Weights of a small image classifier: 24-pixel images.
Rows from block 10 of a small image classifier, named by matrix and row number. Rows with one number within an expert belong to one neuron, the router's apart. Each number is 128 + 32 x the weight over its row's rms, rounded and kept within 0 to 255. All counts start at 0.
Before each expert's rows are labels from the 100 images, of 14976, where the router gives the expert most weight on average: "strongest on" is what is common among them. Only what is clearly more common there than usual is listed. The data: rendered roads seen from a driver's seat, with toy cars, trees and houses.
# router: router (model.blocks.10.mlp.router.weight, 8x192), inputs 0-63
# up: expert up (model.blocks.10.mlp.up, 8x192x192), inputs 0-63
# down: expert down (model.blocks.10.mlp.down, 8x192x192, transposed), outputs 0-63

# expert 2
strongest on: truck
router.2 [ 80  99  93  79 105  72 116 180 125 141  81 151 101 129 135 182 109 147  96 128 215 109 117 119  83 129 129 100 141 184 137 141 149 125 110 151 143  85 200 129 121 149 112 132 126  76 126 124 109 138 196 134  93 178 137 187 100 135 107 130 142 175 147 105]
up.0 [128 138  85 156 155 124  76 175 130 150 122  81  92 176 136 143 155 102  62 139 102 105 141 108  84 140 185 135 100  82 132  77 126 159  78  76 144 211 143 173 160 164 199 156 121 144 185 156 105 105 149 132 185 119  90 143 135 186 126 182 156 135  96  70]
down.0 [169 118 141 113  97 113 164 127 163  77 150 170 156 119  70 110 117 169 139  73 173 189 153 178 145 157 111 128 189 155 187 176 108 151 135 151 151 108 126 175 119 137 126 106 123  59 125 152 165 134 166 148 104 118 165 173 125 126 155 132  97 156 148  97]
up.1 [167 126  71 150 160 145 122 169 102 155  94  99 130 171 144 109 141 137  74 118 133 113 197 136  88 149 156 152 108 105 172 125 138 138 151 108 180 172  65 206 170 153 143 153 162 135 173 180 141 174 121  95 166 118 130 134 133 169 161 174 181 133 126 104]
down.1 [111 134 147 105 138  62 124  73 130 114 118 123  50  98 140 160 123 168 167 133  93 129 106 136 159 174 117 131 108 140 115  92 117 197  76 161 149 140 186 114 145 178 120 136 102  83 139 125 114  59 184 118 115 185 121 117 137 117 109  85  83 113 130  96]
up.2 [150 108 108 138 190 114  98 171 149 121 160 102  51 128 154 113 156  92  54 139 100 118 132 124 122 120 180  92 121  86 131 104 146 141  70  91 178 230 142 150 140 154 182 134 143 113 161 123 146 113 118  95 193 140 102  95 106 159 182 163 159  90 126  90]
down.2 [138 121 165 116  89 119 185 100 115  72 130 124 139 123  39 109  94 145 188  58 209 130 111 153  93 121  87 125 165 177 150 145 106 137 163 106 180  50  76 164 113 132 126 154 115 103 133 121 117 122 158 138  73  77 155 139 172 148 115 142  45 142 123 105]

# expert 6
strongest on: dusk
router.6 [103  90 111  87 125  92  97 100 171 127  91 167 172 122 108 158  91 171 120  83 222  76 104 145 145 144 113 123 143 181 137 132 157 166  96 147 164 118 163 147 131 122  82  99 118  57 109 143 132  90 189 157  92 140 156 198 131  95  85 113  83 154 132  58]
up.0 [135 150 106 185 165 142 106 168 139 131 189 101 138 152 121 140 163 137 114 151  90 156 123 135 109 124 182 120 115  97 117 117 118  98 113  91 112 217 142 161 129 157 137 160 118 166 176 138 144 101 110  83 220 167 137 112  97 169 141 210 165 104 144 130]
down.0 [142 129 157 150 170 109 124 152 163 135 173 101 167 130 159 180 127 142 115 152 106 157 126  94 115 129 146 103 200 120  68 117 133 150  94 115 153 102 224 123 175 147 158 124  77 108 140 142 115 138 159 118 128 199 105 193 124 149  85 142 162  59  93 126]
up.1 [156 122 135 111 164 131 154 160 143 104  87 120  56 127 124 124 162 104 117 132 113 119 153 189 137  98 159 148  90 136 178  83 111 113 116 117 142 159 119 158 150 157 120 123 176  89 152 168 133 147 135  60 143 130  88 113 165 161 147 151 131 174  95  74]
down.1 [127 104  69 123 188  60 152 116  97 127 150 139  37 133 147  80 118 105 155 108 131 132 125  88 138  74 141 147 131 169 111 112 121 145  94 143 163 176 144  94 172 104 126 153 131 155 140 162 139  81 102 114 170 167 145 110 110 152 173 105  99 136 141 112]
up.2 [144 148 112 122 134 139  95  70 102 140  70 134 120 121 107 186 105 102 164 141  93 107 109  82 131 131 181 122  98 132  91 132  50 129 133  79 147 183 151 182  95 124 135 162 151  86 144  68  75 148 138  88 155 146 104 155  82  99 123 118 144 133  97 106]
down.2 [129 111 199 175 121 105 169 125  74 113 146  83 137 160 194 165 130 116 138 126 149 179 100 206 160 106 110  71 187  97  91 137  84 111 233 135 147 138 164  71 121 125 131 128 118 151 135 149 144 139 143 117 119 147 146 144 125 115  90 143 128 129 146 138]

# expert 5
strongest on: dusk
router.5 [ 82 171 122 163 127 148 116 154 127 147 143  72 116 169 125 122 158 166 187 123 209 128 109 134 124 135 108 134 121 181 116 117 119 136 137 116 121 140 136  79 117 149  86 165 187 144 158 171 116  90 173 135 150 106 178 138 121 168 145 174  81 102 127 110]
up.0 [107 189 153 175 159 169 151 136 111 168 138  76 142 147 117 131 169 121 112 184 114 155  80 156 172 120  98 169 160 115 127 143  58  88 153 132 119 206 137 135 102 153 132 191 146 142 123  92 152 122  94 103 194 179 115 108 117 143 150 196  80 137 116 165]
down.0 [125  99 118 129 117 146 133 109  61 101 115 157 118 136 117 105 110  61 162 126  99 140 121 154 154   0  92 118 113 101 135 108  76 158 200 162 187  89  89  92 133  94 149 130 108  90 114  96  88 146 143 125  92 121 181 119 133 105  84  82 117 118  95 113]
up.1 [ 87 187 113 171 127 149 140 124 102 171 135 137 123 119 120 120  89 122 151 161 147 177  98 134 128 114 104 125 144  95  99 166  66 112 131 160  68 147 128 112  89 148 163 166 123 196 137  87 134 131  72 142 205 125 180 130  94 107 134 150 132  84 170 161]
down.1 [147 105 166  93 105 188 149  77 106 104 114 145 123 116 114 138  89  69 160  96 106  96  51 112 168  56 115 113 119 126 108 133 146 166 106 120 132 101 176 100 111 102 136 100 115  96  81 109  86 108 171 159 113 186 115 102 155  91  82  77 142 107 105 111]
up.2 [121 187 128 187 178 196 147 120 112 153 161  80 142 166 108 134 154 120 128 154 149 144  85 111 161 116  92 137 160  89  88 123  70 132 134 103 120 205 135 127 135 141 149 164 146 163 136  94 167 148  77 102 194 140 148 104 107 128 145 176  86 121 151 153]
down.2 [150 105 160 126 114 106  66  87  70 116  98 132  78 116 183 124  86 106 136  63 136 115 109 147 196  71  93 139  83 164 133 116 131 138 208 162 145  84 113  94 101 120 112 140 156  71 118 127 103 118 205 117  93 110 140 102 145  71  55  76 151 109  91 138]